config = dict(
    train_examples=195000,
    mlp_ratio=4,
    optimizer='muon',
    epochs=22.8,
)
Rows from expert 12 of block 3, named by matrix and row number. Rows with one number belong to one neuron. Each number is 128 + 24 x the weight over its row's rms, rounded and kept within 0 to 255. All counts start at 0.
# gate: expert gate (model.blocks.3.mlp.gate, 16x96x192), inputs 96-191
# up: expert up (model.blocks.3.mlp.up, 16x96x192), inputs 96-191
# down: expert down (model.blocks.3.mlp.down, 16x192x96, transposed), outputs 96-191
gate.49 [126  79 119 152 116 130 103 138 135 127  92 167 157 109 173 116 126 143 186 166 119  85 105  86 106 105 129 165 103 123  47 151 111 107 124 106 114 131 118 146  97 186 139 110 119 148 108 164 137 127 121 118 139 118 122 134 167 138 171 108 100 135  76  81 137 128  80 155 120 177  86 137 113  90 158 139 126 129 135 107 135 154  97 131  83 141 163  62 122 139 112 143 122  87 132 119]
up.49 [151 148 105  97 135 142 117 109 151 117 102 154 132 120 168  86 115 149 109 120  94 144 111 135 132 142 168 131 107 120 117 116 139 136 184 158 101 160 168 138 141 104  95  83 144 127 115 108  98 142 144 167  74 121 153 139 110 157  67 120 120 109 138 148 128 140 140 139 144  91 125 103 186 128 123 105  94 148 155 148 117 124 129 143 135 115 138 169 123 117 168 160 162 111  79 129]
down.49 [133 142 109 140 109 130 136 210 122 142  96 103  72 156 147 119 126 177 119 144 132 114 123 101 103 128 113 113 159 114 154  75 124 145 164 158 120 118 143 126 109 109 102 151 149 126  97 142 185 154 130 110 152 119 198 117 112 106 129 135 113 113 105 102 119 115  76 164 110 132 124 103 134 129 100 124 145 129 126 114 161 154 127 137  76 180  99 120 108 183 114 149 119 117 119 121]
gate.50 [114 132 131 138  97 139 142  95 131 129 134 124 111 136  91 131 104 117 138 153 134 101 130  81 128  80 103 123 113 142  88 158 129 153 157 137 135 118 155 168 126 113 132  91 155 136 117 136 128 140 112 143  91 117 135 138 136 120 124 119 153 136 133 159 151  88 135 143 131 105 124 132 176 134 136 150 172 134 135 151 120 177 154 149 144 174  97 126 159 152 124 135  82 127 130 101]
up.50 [104 103 106 102 139 103 148 125 146 124 178 129 158 135 139 123 103 134 103 125 116 151 168 144 141 108 119 155 146 178 131 120 129 130 173 107 103 148 115 153 135  96 141 123 161 126  91 114 133 114 125 118  92  82  99 152 140  92 179 108 116  84 149 129 118 110 152 150 154 139 139 140 113 153 123 148 115 120 153 124 144 131 102 123  81 108 138  94 113 127 118 140  52 135  80 103]
down.50 [127 108 111 130 112 131 120 104  99 156 105 137 163 112 160 152 121 137 131 115 102 146 143 149 130 121 110 127 109 119 134 124 167 196 142 120 162  93 144 147 136  71 152 159 136 128 153  79 110 109 139  96 164 108 143 111 110 122 107 157  85 132 121  92 168 118 137 119 154  72  71 145 105 114 127 176 142 126 139 145 128 112 144 137 149  83 168 126 106 138 146 153 153 128 100 164]
gate.51 [137 129 145 143 133 115 127 152 126 144 125 105 129 142 141 153 125  98 140 151 105  92 140 161 105 124 131  83 134 140 121 112 138 159 148 139 112  84 150  95 162 150 131 139  78 103 147 122  51  69  96 160 163 129 119 126 117 120 112 152 106 124 134 115  95 128 125 133  95 122 131 114 108 125 133  97 146 107  95 164 119 148 110 117 147 149 133 141 143 134  93 149 158 155 119 106]
up.51 [131 121 123 112  91 134 148 107 105 113 161 154 115 105 142  99 123 165 102 121 151 155 147  96 168 141 110 167 130 121 135 159 112 107 115 128 159 180 124 128  85  81  94 110 166 147 110 150 182 156 151 113 122 125 151 141 145 157 140 116 115 150 119 131 142 140 142 108 141 144 126 127 136 119 135 144 123 127 141 101 160 107 124 115 130 112 111 107 141 112 144  88  91 122 137 112]
down.51 [183 122 143 131 101 106 113 143  91 114 125 110 119 173  98 135  94 138 115  98 109 126 142 134 116 129 148 101 147 104 160 137 113 137 102 133  82  92 132 152 151 117 107 155 171 101  93 156 133 117 145 121 169 152 182 129 118 121 130 105 126 104 136 116 133  88 147 152 128  91 160 172 118 125 142 148 165 129  90 139 138 149  87 144 107 112 165 109 132 139 160 110 115 129 139 143]
gate.52 [143 125 114 162 112  77 175 148 134 149 131 103 125 193 127 130  98 138  84 139 129 158  94 116 107  84 129 113  90 146 118 110 123 120  52 121 150 118 151 124  82  94 125 176  95 170  81 130 141 128 114 130 132 137  71 130 175 109 129 132 157 135 142 153 170 124 132 111 146 138  79 143 151 119 161  79 110 128 127 166 120 131 132 117 145  82 101 134 134 108 171 146 131 126 120 133]
up.52 [141 131 117 139 103  97 169 152 142 144 137 103 156 188 113 133  98 131 111 112 130 153  93 114  99 109 132 111 108 150  98  93 140 118 106 109 149  86 120 127 115 114 149 161  87 132 101 103 122 129 104 131 131 156 115 144 161 102 120 142 119 171 181 156 169 118 143 131 135 124 100 125 141 119 161  81 108 160 117 160  92 144 116 110 151 117  70 137 119 105 131 145 131 121 137 130]
down.52 [133 117 117 124  94 116 140 148 100 113  96 117 154 157 144 109 156 108 138 118 163 175 138 113 125 151 111 145 111 102 101 137  91 140 144 152  86 105 122 161 103 124 128 128  87 119 137  90 135 157 107 110 137 165 119 108 100 153 136 149 122 154 123 100 144 123  91 117 136 112 105 121 155 130 182 138 160 133 139 128 138 120 145 165  56  97 100 162 134 119 106 149 171 107 113 106]
gate.53 [123 132  95  93 114 105 126 133 155  85 157 156 109  93 161 123 130 161 158 121 159  88 143 133 155 108 151 119 122 107  41 132 121 160 123 158 114 145  97 180  70 146 122 134 136 148 106 127 141 137 147 122 160 150  51 121  99 121  99 175 110 153 104 127 134 132 124  95 112 145 142 129 136 142 123 127 144 144 106 139 128 156 124 146 127 108 140 160 118  66 153 110 151 142 116 141]
up.53 [104 153 142 121 119 127 134 120 112 145 148 144 117 134 144 152 125 163 140 105 146  66  96 114 144 112 127 122 107 108 105 113 125 152  88 173 162 140 132 160  98 108 101 109 124 144 123 132 160 145 162 128 105 165  95 137 147 109 122 152 116 171 111 120 124 140 127  88 133 115 147 151 146 130  91 126 152 142 141 142 137 163 120 161 158  81 170 128 143  75 138 125 156 128 143 171]
down.53 [137 162 106  82 138 121 132 104 127 143 159 138 109 143 118 109 114 170 127 104 170 152 113 137 147 136 150 169 133  80 110 121 159 127 120 127  96  99 133 145 108 116 117  87 140 123 139 127  98 120 102 169 116 129 134 146 127 143 136 110 139 140 122 116  73 126 151 124 151 105 123 169 164 130 172 141 156 166 143 152 140 112 144 142 158 155 114 104 200 133 147 137  89 142 135 143]
gate.54 [132 120 104 108 141 138 118 137 115 104 126 143 138 146 162 189  65 103 144 125 142  80 150 145  87 102 147 100  85 111 110 157 108 163 100 116 129 125 156 177 126 126 146 136 142 173 104 158 126 104  92 147 165 157 103 131 151 131 146  96 119 116 101 172 112  98 135 117 157 137 129 106  74 123 136 134 145 136 153 139 137  87 137  88 120 137 161 154 115 138 114 129 121  91 123 118]
up.54 [154 142 139 107 140 139 147 147 112 107 115 105  93 120 164 143 116 144 161 127 107 141 140 125  75 101 177 134 121 143 125 180 161 125 137 126 101 160 147 170  63 132 145 129 116 131 109 140 105 145 125 142 120 141 166 139 163 136 124 168 153 119 126 134 137  99 154 132 144 138 128 123 106 111 147 106 112 148 158 146 176  92 139  95 159 145  98 116 120 113 129 130 108 114 121 124]
down.54 [163 164  94 110 152 124 145 146 158 185 145 126  96 124 101  70 133  96 132 104 123 111 120 145 144  86 132 138 133 117 120  92 122 123 124 133 126 152 151 152 121 117 135 142 180 133 126 158 132  86 101 132 138 124 116 101 153 169 111 101 155 137 157 138 111 164 138 138 146 136 167  99 132 124 133 134 155 122 105 141 134 149 143 120  64  96 101 145 129 104 142 156 123 136 140 161]
gate.55 [128 112  95 136 118  69 165 123 117 137 100 124 119 115 113 111 119 139  96 150 114 126 108 118 114  91  71 107 130 144 128 172 168 123 167 101 155 168 142 143 145 105 123 144 128 131  89 102 127 166 174 150 114 151 157 122 141 161 137 115 102 124  85 125 174 123 164 132 120 125 122 104 116 122 170 108 138 117 122 142 109 123 163 166 117 166 168 131 127 129  75 144 125  97 118 164]
up.55 [118 158 121 127 122 142 125 144 135 115 111 142 112 102  70  98 107  81 108 195 103 129 179 134 148  59 170 160 125 126 164 121 160 109 145  82 122  86 142 119 140 137 138 114 102 115 137  98 135 107 136 129 137  85 130 103 133 128 112 134  85 151 148 121 114 108 128 120 121 155 124  98 128 137 159 108 115 126 112 130 123  85 124 151 135 133  92  89 111 101 183 142 154 139 122 115]
down.55 [ 92 127 129 135 159 141 128 123 117 147 180 131 121 166 163  88 149 107 152 139  71 123 145 104 106 131 142 100 139  82 111  92 118 178 138 131 166 139 135 142 158 131 148 123  79 161 135 144 165 126 131 123 142  98 135  87 171 132 160 123 113 120 102  90 160 127 133 125 123 112 125  88 142 130 122 121 142 139 144 136 160 150 168 123  65 108 157 168 117  90 137 134 108 101  69 112]
gate.56 [142 156 126 139 140 119 122 112 121 111 127 107 127 125 139 107 156 122 146 105 150 107  87 152  88 100 122 150  70 118 113 135 129  98 138  93 124 105 127 125 173 151 108 111 134 154 114 159 154 159 122 119 130 153 125  87 129 149 119 124 158 127 158 163 186 123 128 142 132 153  93  94 121 144 119 143 129 140 108 146 109 169  75 135 106 155 107 130 129 113 136 114 134 156  99 126]
up.56 [145  80 126 133  96  98 110 150 101 111  91 137 151 149 135 120 164  94 126 141 149 156 127  84 165 111 192 110 101 142 164 122  73 147 167 137 105 117 119 128 121 127 144 169 117 128 120 131 110 117 114 133 145 151 104 116 120 123 148 126  99  99 122  73 105 127 106 153 183 160 152  95 128 112 126  98 127 120 155 150 123 147 165 138 103  93 130 131 130 180 128 122 101 135 131 121]
down.56 [ 99 138 118 147 132 134 166 111 102 112  59 142 165 156 122 110 128 133 128  79 117 125 135 101 122 190 162 107 117 126 120 122 175 136 134 102 115 126 156 135 130 170 117 141 128 112 126 138 119  96 167 125 101  92 104 103 169 115 171 109 122  90 123 123 138 148 102 130 100 172 121 132 154 144 109 125 109 148  71 109 150 127  74 148 119 145 123 135 130 146 110 113 148 103 125 130]
gate.57 [130 116  99 161 159  88 139 144 168 120 110 144 121 116 117  94 121 114 144 148 149 155  93 111 109 123 147 119 109 130 131 161 152 134 145 119 139 164 145 113 138 103 106  87 143 121 149 143 156 117 139 124  68 123  96  90 111  92 114 167  98 114 131 139  85 115 114 129 113 132 133  87 120 134  91 119  90  98 123 173 126 128 112 132  75 128 126 110 141 104 114 152 116 129  93 146]
up.57 [126 126 163 128 128  94 111 143 148 105 145  78 117 161 140 128 116 148 137 133 148 125 107 153 157 129 187 102 111 135 127 132 118 138 122 106 135 128 110  93 137  98 150 125 138 107 110 129 175 150 127 122 121 170 121 101 112 105 120 109 135 161 176 160  92  78 129 110 104 107 109  93 134 144  78  58 119 133 103 143 127  99 117 107 123 136 185 146 143 114 113 120 141 122  90  96]
down.57 [148 147  97 156 154 112 113 184  76 154 146 116 156 104  97 106  83 146 145 151 135 116 123 151  88 124 148 115 120 100 127  99 171 129 118 119 128 132 126 102 134 132 116 144 179 111 138 134 123  91 147 129 119 175 135 101 146  94 100 158 138 124 116 112 127 114 171 103 138 158 128 169 126  93 146 115 109  92 104 123  88 173 144 137 140 163 151 110 117 143 143 109  73 173 127 141]
gate.58 [184 137 123 145 109  94  75 149 147 164 131  87 147 138 131 160 154 141 119 114  73 119 122 116 135 124 135 102 121  96 129 142 124 174  98 129 146 147 159 100 102 139 120  86 125 131 170 134 111 153 121 117 173 157 125  93 106  95 143 180 116 133 106 157 150 106 121 125 131 146 101 134 126 133 102  99 181 148 117 108 111 120 115  97 135 114 175 109 161 117  97 148 161 157 156 115]
up.58 [118 143 144 152 176 116  67 143 113  97 120 164 106  98 124 133 137 120 108 129 100 129 161 124  97 154 127 137  97 130 132 162 120 136 100 123 119 122 126 126 123 147 158 107 104 135 173 108 154 124  91 172 162 138 101 129  67 123  98 153 140 146  77 134 127 105 175 128 141 146 137 154 140 103 134 138  81 131 110 123 115 141  68  81 127 102 119 125 118 119 134 144 148 130 100 148]
down.58 [143 135 114 127 145 153 136 134 146 126 127 103 127 120 127 144 130 136 120 114 132 138 129 128 108 133 148 107 158 109 120 106  86  92 120 105 134  97 143 123  99 116 121 173 139 102 177 105 137 150  64 103 152 137  86 128 113 154 123 115 123 116 123 157 118 157  98  78 127 116  99 108 135 171 159 145 133  92  77 134 132 118  88 153 124 149 130 157 119 146 114 121 136 133  92 204]
gate.59 [136 122 125  82 132  98 171 158  91 115 155 133  97 123 157 135  87 154 104 132 164 140 100 126 120 117 132  83 161 143 142 143 108 142 103 125 109 109 142 158 122 105  98 140 129 129 157 179 126 114  91 129 121 162  99  83 134 127 100 118 128 152 102 134 140 104 134 159 137 130 153 111 153 124 137 110 124 119 112 134 118  98 198 153 150 115 103  96 139 144 115 147 118 109 122 140]
up.59 [126 130 139 129 130 120  74  74 125 146 103 116 147 142 142 115 210 123 163 121 127 102 181 120 152 113 103 131  87 107 143 110 118 147 151 118 120 137 128 126 139 143 117 157 134 132 128  74 137 125 152 131 133  91 111 180 118 118 161 154 136 111 135 109 103 120 142  85 109 111 105 165 143 140 113 148 163 121 157 149 143 167  92 113 109  88 127 106 128 100 145 116 121 132 145 122]
down.59 [118 101  99 145 112 127 132 135 140  84 112 113 139 130 173 115 120 146 149 149 124 141 132 145 103 161 129  96 156 135 122  96 144 147 121 107 105 126 102 110 120 145 123 110  95 123 109 167 107 163 135 153 145 106 141 157  85  85 138 194 191 133  97 131 152  99 139 113 102 140  86 124 105 103 128  98 112 143 139 167 129 116 124 136 141 145 142  99  98 110 136 147 148 133 129 117]
gate.60 [130 135 117 177 152 126 163 170 122 147 110 193 126 147 130 131 132 114 118 124 177  96 102  90  90  65 140 110 169 110 131 140 173 120 129 124 135 113 115 121 150 128 130 116  94 102 129 139 124 130 142 204 148 149  71  96 120 133 146 141 131 112 125  93 154 122  78 112 125 115  99  75 120 119  77 148 148 144 120 121 152 109  95 114 117 142 166 126 138 103  99  76 139 122 125 133]
up.60 [111 116 104 167 156 134 120 119 152 112 124 128 149 117 147 116 153 162 184 136 101 146 122 118  95 144  95 143  83 150 145 169 131 141 178 137 128 128 145 120 174 114 126  95 111 115  95 132 121 138 138 154 140 100  86 152 154 105 104 112  76 110 121 119 168 118 124 115 125 146 172 136 142 137 110 115 144  76 112 157 137  66 124 137 163  99 140 113 113 139 142 129 132 127 115 148]
down.60 [121 144 102 118 126 157  97 115 141 141  87 117 126 164 146 121 125 158 105  91 146 159 100 146 180 163  99 120 153 152 122  99 112 133 146 169  90 137  88 112 111  68 150 108 117  83 117 167  98 155 100 150 127 136 154 106 111 153 130 144 124 116 135 135 146 135 134 145 105 141 152 138 140 175 126 100 134 102  78 117 105 151 130 140 126 139 155 141 136 154 191 126  93 140 136 120]
gate.61 [121 125 128 152 140 136  77 127 156 133 135 135  64 135  90  94 154 110 157 108  76 125 107  82 114  48 144 110 138 155 119 105 144 103 118 142 125 103 128 121 138 114 146 121  91  96 132  95 118 131 138 168 113 107 160 116 143 128 184 126 130 148  90 155 138 104 112 138 103 161 180 138 155 142 159 128 130 122 128 123 135 136 120 118 112 154 101 134 149 118 113  92 151 132 108 139]
up.61 [131  91 148 150 167 150 102 103 175 143 128 158 145  98  65 106 156  94 103 137 132 108 115 133  85 114 154 111 121 121 146  99 125 113 112 143 121 144 119  82 167 134 150 149 125 170 132 120 113  78  58 130 152 134 135 112 106 155 147 144 121 128 130 152 106 141 122 125 127 122 140 121  76 162 157 135 162 134 105 137 107 121 158 121 107 173  96 130 138 144 120  98 107 117 139 132]
down.61 [112  79 150  90 141 128 148 150  91  91 133 114 166 117 100 123 178  89 115 153 121 131 158 123 142 133 132  99 123 136 144  98 145 108  99 150 146 118 112 153  97  65 119 137 143 151 158  95 138  97 155 148  91 140  62  93 144 164 115 151 167 134 127 151 117 164 133 144 162 151 110 133 108 180 129 141 150 118 118  90 109 151 108 161 116 130 104 167 131 110  98 163 110 154 105 138]
gate.62 [117  97 122 170 160 126 102 125 104 138 137 184 105 168 134 141 163 116 134 150 119 120  68 118 110  79 113 101 105 125 106 119 134 136 131 118 106 134 120 128 136 103 141 116 186 144 138 111 145 114 104 136  83  98  97 113 151 154 113 138 118  94 131 134 149 153  93 122 137 109 106  86 156 131 148 131 108 107 144 154 125 149 120 142 123 149 125 140  81 136 111 129 132 132 129 119]
up.62 [ 99 160 154  99 107 130 155 154 120  89  85 117  85 156 112 130 157 154 133  99 148 102 151 130 153  74 129 167 138 106 133 131 129 145 104 143 134 159 143 118 158 108 122 133 116  89 125 142 121 131 133 173 134  95 129 173 105 116 126 102 108 126 116 107 152  86  98 113 138 142 103 134 160 125 170 132 155 158 138 124  99  76 147 130 168 141  94 143 119 137 144 138  88 125 127 124]
down.62 [198 129 161 102 117 128 129 174 108 158 112 143 146 117 165 151 103 143 127 138 142 130  50 145 125 108 125  91 137 157 163 134 149 140 160 154 136 106 108 101 103 134 100 120 125  88 152 116 131 162  94  88 144 143 143 101 160 134 153 142 132 143 118  81 105 118 169 109 124 127 174 132 188 129  98 141 138 133 127 118  95 120 126 175  77 143 149  96 150 130 109 152 138 114 101 179]
gate.63 [128  97 115 127 113 120  86 132 147 120 117 160 124 104 103 162 145 144 149 139 108 102 138 114 104 151 125 130 120 157  78 100 161 147 130 107 112 158 140 114 153 128 126 114 106 150 144 138 125 127  90 145 128 108 102  75 100 132 103 149 112 129 101 150  99  98  82 124 113 148 166 136 147 117 114 108 148 118 113 117  67 119 122 212 105 133 120 134 162 126 109 123 122  90 176 148]
up.63 [ 88 109 130 129  83 112  94 138 162 129 118 142 157 149 109  94 130 120 171 120  97 106  87 119 117 131 108 151 177 105 134 128 114 157 107 119 142 124 103 115 143 158 143 148 159 121 118 120 142 109  74 151 127  96 126 141 121 103 133 133 111 148 119 104 146 133  88 147 153 123 125 131 135 143 175 112 109 121 143 138  90  79 135 179 116 105 127 107  99 123 160 173 134 129 148 110]
down.63 [ 94 128 119  82 105 138  99 130 126 163 115 127 150 176 164 144 181 119 155 134 142 121 166 111  90 121 107 172 151 127 113 139 133 120 134 140  84 166 124 149 140 127 139 109 100 124 161 111 147 124  77 122 123 114 137 122 146  96  98 128 164  87 127 125 145 110 150  86 141 151 145 149 126 140  85 145 107 144  81 131 130 136  99 103 145 162 138 119 110 120 168 148 159 140  94 148]
gate.64 [ 97 158 135 131 162  82  86 161 147  92 103 156 124 106 135 164 131 115 125 127 187 119 125 168 112  93 113 120 103 124 119 142 126 121 142 160 109 122 132 144 105 105 174 130 102 145  90 100 161 127 119 155 171 133 148 106 134  91 133 139 161 132 105 107 103  98 168 142 155  98 139 105  92 124  99 107 126 123 124 119  96 101 132 132 160 130  79 162 137  97 141 156 131 157 137 103]
up.64 [148 103 141 141 104 163 163 117 109 157 139 106 113 172 144 118  95 165 126 145 102 153 136 100 126 132 113 158 176 137 129 146 117 139 127  75 158 126 114  98 143 119  85 124 151 126 155 146  99 125 144  87  94 148 119 169 126 175 111 124 130 106 171 140 178 130 129 150 112 149 125 135 156 109 140 123 146 124 134 162 189 121 119 119 129 136 122 111 141 132 105 115 137 109 130 129]
down.64 [ 74 113 130 170 108 109 119 101  95 131 123 137 118 116 111 110 141 147 152 137  95 147 143 144 141 129  97 183 130 120 118 119 126 122 155 119 158 131  90  94 136 131  91 170 145 142 152 145 151 161 130 135 129 114 130 134 156 153 107 101 123  95 176 114 128 138 125 129 133 127 108 169 182 114 138 149 190 145 128 127 168 143 151 140 144 102 127 119 121 136 180 131  47 131 140 109]
gate.65 [125  75  88 108 149 113 141 124 122 175 123 132 136 140 112 108 199  96 119 158 159 103 107 130 141 175 147 125 131 116 112  68 104 115 147 133 132 114  79 127 145 122 141  97 151 160 129 148  92 133 112  99 155 131 120 116 162 156 110 154 196 117 132 108 106 107 155 123 106  80 122  90  87 152 148 129 110 127 138  94 123 153  78 125 100 130  95 121 132 135  92 158 123 133 127 129]
up.65 [175 101 125 131 129 115 137 146 131 170 136 154 153 137 128 123 151 101 119 130 151 103  94 134 125 136 134  96 121 111 105  83 119 125 108 142 125 166 145 119 199 145 105  90 119 153 118 105  87 163 105 108 144  81 119 109 136 117 140 150 125 111 129 102 111 115 132 120 127  88 101 131 148 142 129 167  94 151 134  96  88 176 111 125  83 181  82 111 120 144 134 166  96 130 148 149]
down.65 [138 110 137 129 156 151 103 101 142 121 144 106 151  99 107 113  88 119 141 123 115 155 123 107 131 126 163 155 183 123 137 114 121 124 138 193 110 106 127 117 122 143 124 112 138 140 107 113 138 148  87 133 121 205 117 117 162 130 109 157 136  85  90 142 125 125 153  91 161 105 126 101 119 104 163 118 126 112 121 153 146 135 133 130  85 132 145 152 107 100 126 158 127 126 111  84]
gate.66 [144 119 104 142  93 175 118 148  89 137 128 131 147 104 150  95 124 147 130 112 123  96 119 133 133  98 159  91 172 152 144 147 161 134 129 128 135  84 147 132 113  96 119 122 179 164 115 153 101 144 122  73 112 141 118  89 129 110 119 135 132 138 104 159 126  93 154 119 118 158 112 146 167  78 170  68 161 117 138 153 126 158 132 146 120 134 142 128 201 133 141 163 137 130 101 133]
up.66 [ 85 125 149  80 163 147  87 115  97 125 127 135 107 155 108 123 120 123 129 142 131 131 150 125  97 133 162 158 115  79 132 121  82 116 101 138 105 116 121 140  85 125 109 168 121  93 121 144 135 101 122 117  84 129 118 131 136 135  96 138 119 104 122 109  93 112 123 100 138 125 158 102  96 144 144 161 147 130 153 150 109 101 114 165 148 144 127 111 112 120 145 177 121 125 169 137]
down.66 [111 115 139 166 145 130 138 124 131 111 143 149  95 137 143  96 126 119 147 125 116 100 143 136 146 179 150 121 128  94 128 121  79 109 161 137  83 121 173 149 114 137 125 135 108 149 140 133 139 112 152 163 135 136 147 127 139 159 114 137 150 117 114 176 134 125  74 125 129 111 134 126 131 131 123 130 148 118 149 159 119 151 146 140 144 141 147  95 117 189  88 148  98  91 101 106]
gate.67 [101  97 105  98 138 121 128 154 104 111 102 180 148 129 135 148  93 100 133 128  76 129 116 119 150 126 134 129 130 126 144 120 158 147 184 112 147 129 132 127 120 112 129 132 119 121 160 115 127 120  91 166 140 137 142 124 128 133 151 156 109 137 156  71 132 159 128 108 117 121 139 141 149 105 142 102 157 130 111 146 106 154 149 166  89 124 128 135 141 113 124 145 124 135 147  93]
up.67 [120 153 106 169 124 127  68 130 137 150 144  96 145 118 144  91 118  88 146 149 165 157 125 142  99 112 144 135  75 100 136 146 130 141 157 123 123 109 111 156 103 112 161 133 131 134 155 111 108 115  98 136  97 137 145 122  74  97 130 123 130 133 138 120 113  97  77 143 101 122 142 137 180 114 137 189 120 171 132  88 117 142 124 139 119 152 119 111 108 131 125 125 101 133 149 119]
down.67 [128 141 115 108 173 103 100 162 174  94  83 141 174 139 148 105 184 136 128 136 112 121 153 144 129 152  94 130 121 182 121 128 210 131 161 147 101 154 121 120 149 134  92 152 150 105 129 135 116 123 157 131 142 127 155 127 182 165 126 114 109 138 108 136 153 140 117 171 130 143 147 157 118 122 126 168 136 101  94 101 125 139 119 118 145  98 100 132 130 127 133  96 137 130 118 164]
gate.68 [135 114 165  74 136 105  75 105 117 146 111 133 110 123  71 128 111 101 161 103  89 128 103 105 146 179 156 102 109 155 102 129 130 123 141 149  96 145 145 118 128 134 120 143 130 141 113 112 135 129 159 133 141 143 118 119 138 161 129 143 113 111 165  88 137 147  77 144 115 118 123 132 130 125 148 144 140 111 101 146  93 165 124 125 135 182 153 118 125 108 129 133 119 114 132 139]
up.68 [157 112 151  68  98 147  99 123 151 154  87 133  83 132 123 161 106 133 147 114  83 171 147 122 171 172 163  82 113 144 123 124 155 110 130 127 107 129 188 116 158  96 130 141 138 114 147 144 122 131 163 131 114 131 145 152 155 141 107 104 128 111 107  93 145 130  77 146 123 113  95 123  99 130 143 127 137 145 115 132 120  94 112  98 146 124 129  98 143 113 117  92 117 127 127 132]
down.68 [137  86 121 124 128  93 103 110 160 143  96  93 116 167  92 114 117 133  87 160 147 106 105 149 157 118 144 100 158 121 109 101 124 125 102 157 153 164 131 127 137 114 122 103 129 113 139 116 183 118 124 147 112 119 137 158 169 145 146 153 152 147 112 133 144 150 109 168 137 111 134 167 131 155 122 141 120 136 141 178 136 112 164 145 197  57 114 166 181 132 129  92 125 114 138  99]
gate.69 [113 139  74  76 102 132  96 137  97 129 141  97 124 151 106 139 150 123 137 136 127  60 103 163 120 123  96 117 116 125 128 101 108 121 170 104 117  97 153 128 149 124 163 160 135 120 135 161 126 148  94 126 140 154 117 122 131  89 148 107 120  95 125  82 111 131 128 108  94 122  87 119  96 143 101 162 122 110 117 109 143 138  87 121  90 138 160 120 127 107 119 156 129 129 157 106]
up.69 [140 150 146  98 132  99  77 116 129 136 140 173 117 129 130 116 148  90 154  95 175 108 125 160 112 145 114 124 168 145  94 118 136 106 113 103  92 154 119 135  94  96  99  79 131 120 139 136 150 141 155 151 138 129 116 148 124 145 126 114  72 125 112 107 151 177 150 103 164  91 166  99 111 150 172 154 110 127 113 170  90 108 131  99 109 102 190 143 112 117 170 144 174 117 144 140]
down.69 [115 118 156 126 107 145 111  99 121 117 111 133 149  97 114 144 152 108 107 107 145 124 113 125 120 142 123 133 101  86  51 153 104 112 125 100 140 128 118 155 118 112 138 137 152 133 132 102 139 116 122 181 126  90 103 100 139 133 110  67 158 141 135 121 125 117 111 133 147 115 139 121 105  78  77 122 137 149 180  83 148 133 146 154 129 121 130 116  99 106 119 139 113 104 104 117]
gate.70 [148 120 164 104 102 132 130  94 138 184 134 124 128  75 122  85  98 145 128 140 142 131 184 116  94 112 102 150 104 159 153 141 153 143 130 101 116 126 107 129 122  96 122 100 144 126 134 170 128 135 130 129 120 124 135 131 126 158 169 144 142 139 113 142 145 105 139 113 133 121 146 128 139 115 136 133  85  93 134 153 140 127 141 172 108 159 145 136 132 145  70 137 103 129 130 140]
up.70 [156  99 106 128 135 148  84 120 159 144 131 113 145 161 130 151 133 101 134 152 108 130 109 149 155 106 169 109 120  78 105 123 141 133 129 137 137 130 110 150  83 157 124 132 111 173 103 100 140 124 154 154 142 164 104 123 102 133 116 171 111  95 168 115 119 161 157 130  94 136 137 101 130 138 105 145 132 146 128 132 115 144  82  48 165 127 139 135 124  99  86 122 121 154 115 132]
down.70 [121 135 108 101  86 118 126 117 133 196 161 128 156 124 126 123 122 135 145 132 127 129 137  82 105 133  95 115 112 100  97 141 149 120  97 117 121 136 143 133 118 159 112 153  96  76 101 152 109 113 136 189  97 120 164 160 168 127 133 140 127 156 147 163 151 125 113  96 126 136  88 156 115 113 141 120 170 130 144 136 123  87 120 162 180 112 149 129 156 121 114 141 151 173 105 134]
gate.71 [159 159 110 169  90 146 115  96 162 102 138 131 122 105 162 157 142 137 148 135 157 160 133  80 134 103 149 130 100 135 103  90 131 141 146 108 141 136 164 109 126 146  98  98 127 145  87 128  95 133 151 135 172 124 108 139 159 110 128 126  85 121 155 111 117  92 140  94 114 187 170 108 145 129 139 103 136 138 105 123 121 116  96 123  99 111 104  84 126 106 123 140 135 145 167  79]
up.71 [ 88  95 105 106 129 122 114 146  81 104 124 105 111 171 119  79 124 117 130 132 102 155 135 109 126 126 163  79 117 118 156 145 139 114 129 128 131 118  80 133 111 172 174 111 186 139 182 122 167 102 121 129  93  91 104 105 125 180 144 121 159 141 121 116 143 117 136 124 113 125 142 136 119 127 110 148 145 121 124 100 146 114  95 115 133 173 155 138 135 122 172 122 127 113 115 176]
down.71 [165 133 120 144 138  98 103 133  76 158 128 126 117 115 128 117 115 142 142 173 121 115 121 137 130 117 112 139 159  82 142 153 154 109  91 155 106 150 126 112 107 123 123 124 135 131 124 148 173 105 160 158 144 135 112 128 120 127 111 127 155 117 152 161 114 116 144 137 136 179 147 127 162 128 171 112 121 101 132 129 104 146 139 149 120 103 113 144  96 172 171  82 122  83 120 134]
gate.72 [ 86  92  85 125  89  75 151 149 159 135 168 101  99 140 116 135 116 115 122 129 149 128 128 131 113 114 165 113 117 138  79 134 175 147 117 142 108 169 109 111 154 130 130 128 113 147 131 132 159 165 122 118  61 111 106 128 153 142  82 203 128 159 142 141 151 130 117 171 103 154 128 123  87 123 152 107 158 123  99  90 131 137 154 117 132 117 111 121 137 121 109 145 154 118 130 113]
up.72 [139 141 154 153 124 134 110 109 120 127 128 157 108 113  94 171 127 105 139 142 137 118 113 148 117 147 121 130 129  92 144 137 122  69 132 150 172 116 141 161 121  95 100 113 164 111 132 118 119  99 138  97 175 172 159 147 117 124 169  88 146 119 135  77 149 186 129 121 120 102 154 163 141 138 124 152 112 149 127 174  79 137 139 116 152 159 158 121 134 153 125 118  97 132 111 171]
down.72 [104 129 127 139 141 129 122 116 154 120 125 151  78 178 128 153  98 135  85 131 104  89 150 150 144 104 142 182 116 100 180 178 134 152 120 129 146 141 156 151 135 104 116 137  93 118 133 162 103 134 133 124  99  85 125 118 137 125 157 124 151 114 128 131 133 100 115 108  97 120 172 137 172 139 109 144 127 157 129 127 121  87 109 101 108 191 119 127 178 124 125 125  71 142 109  88]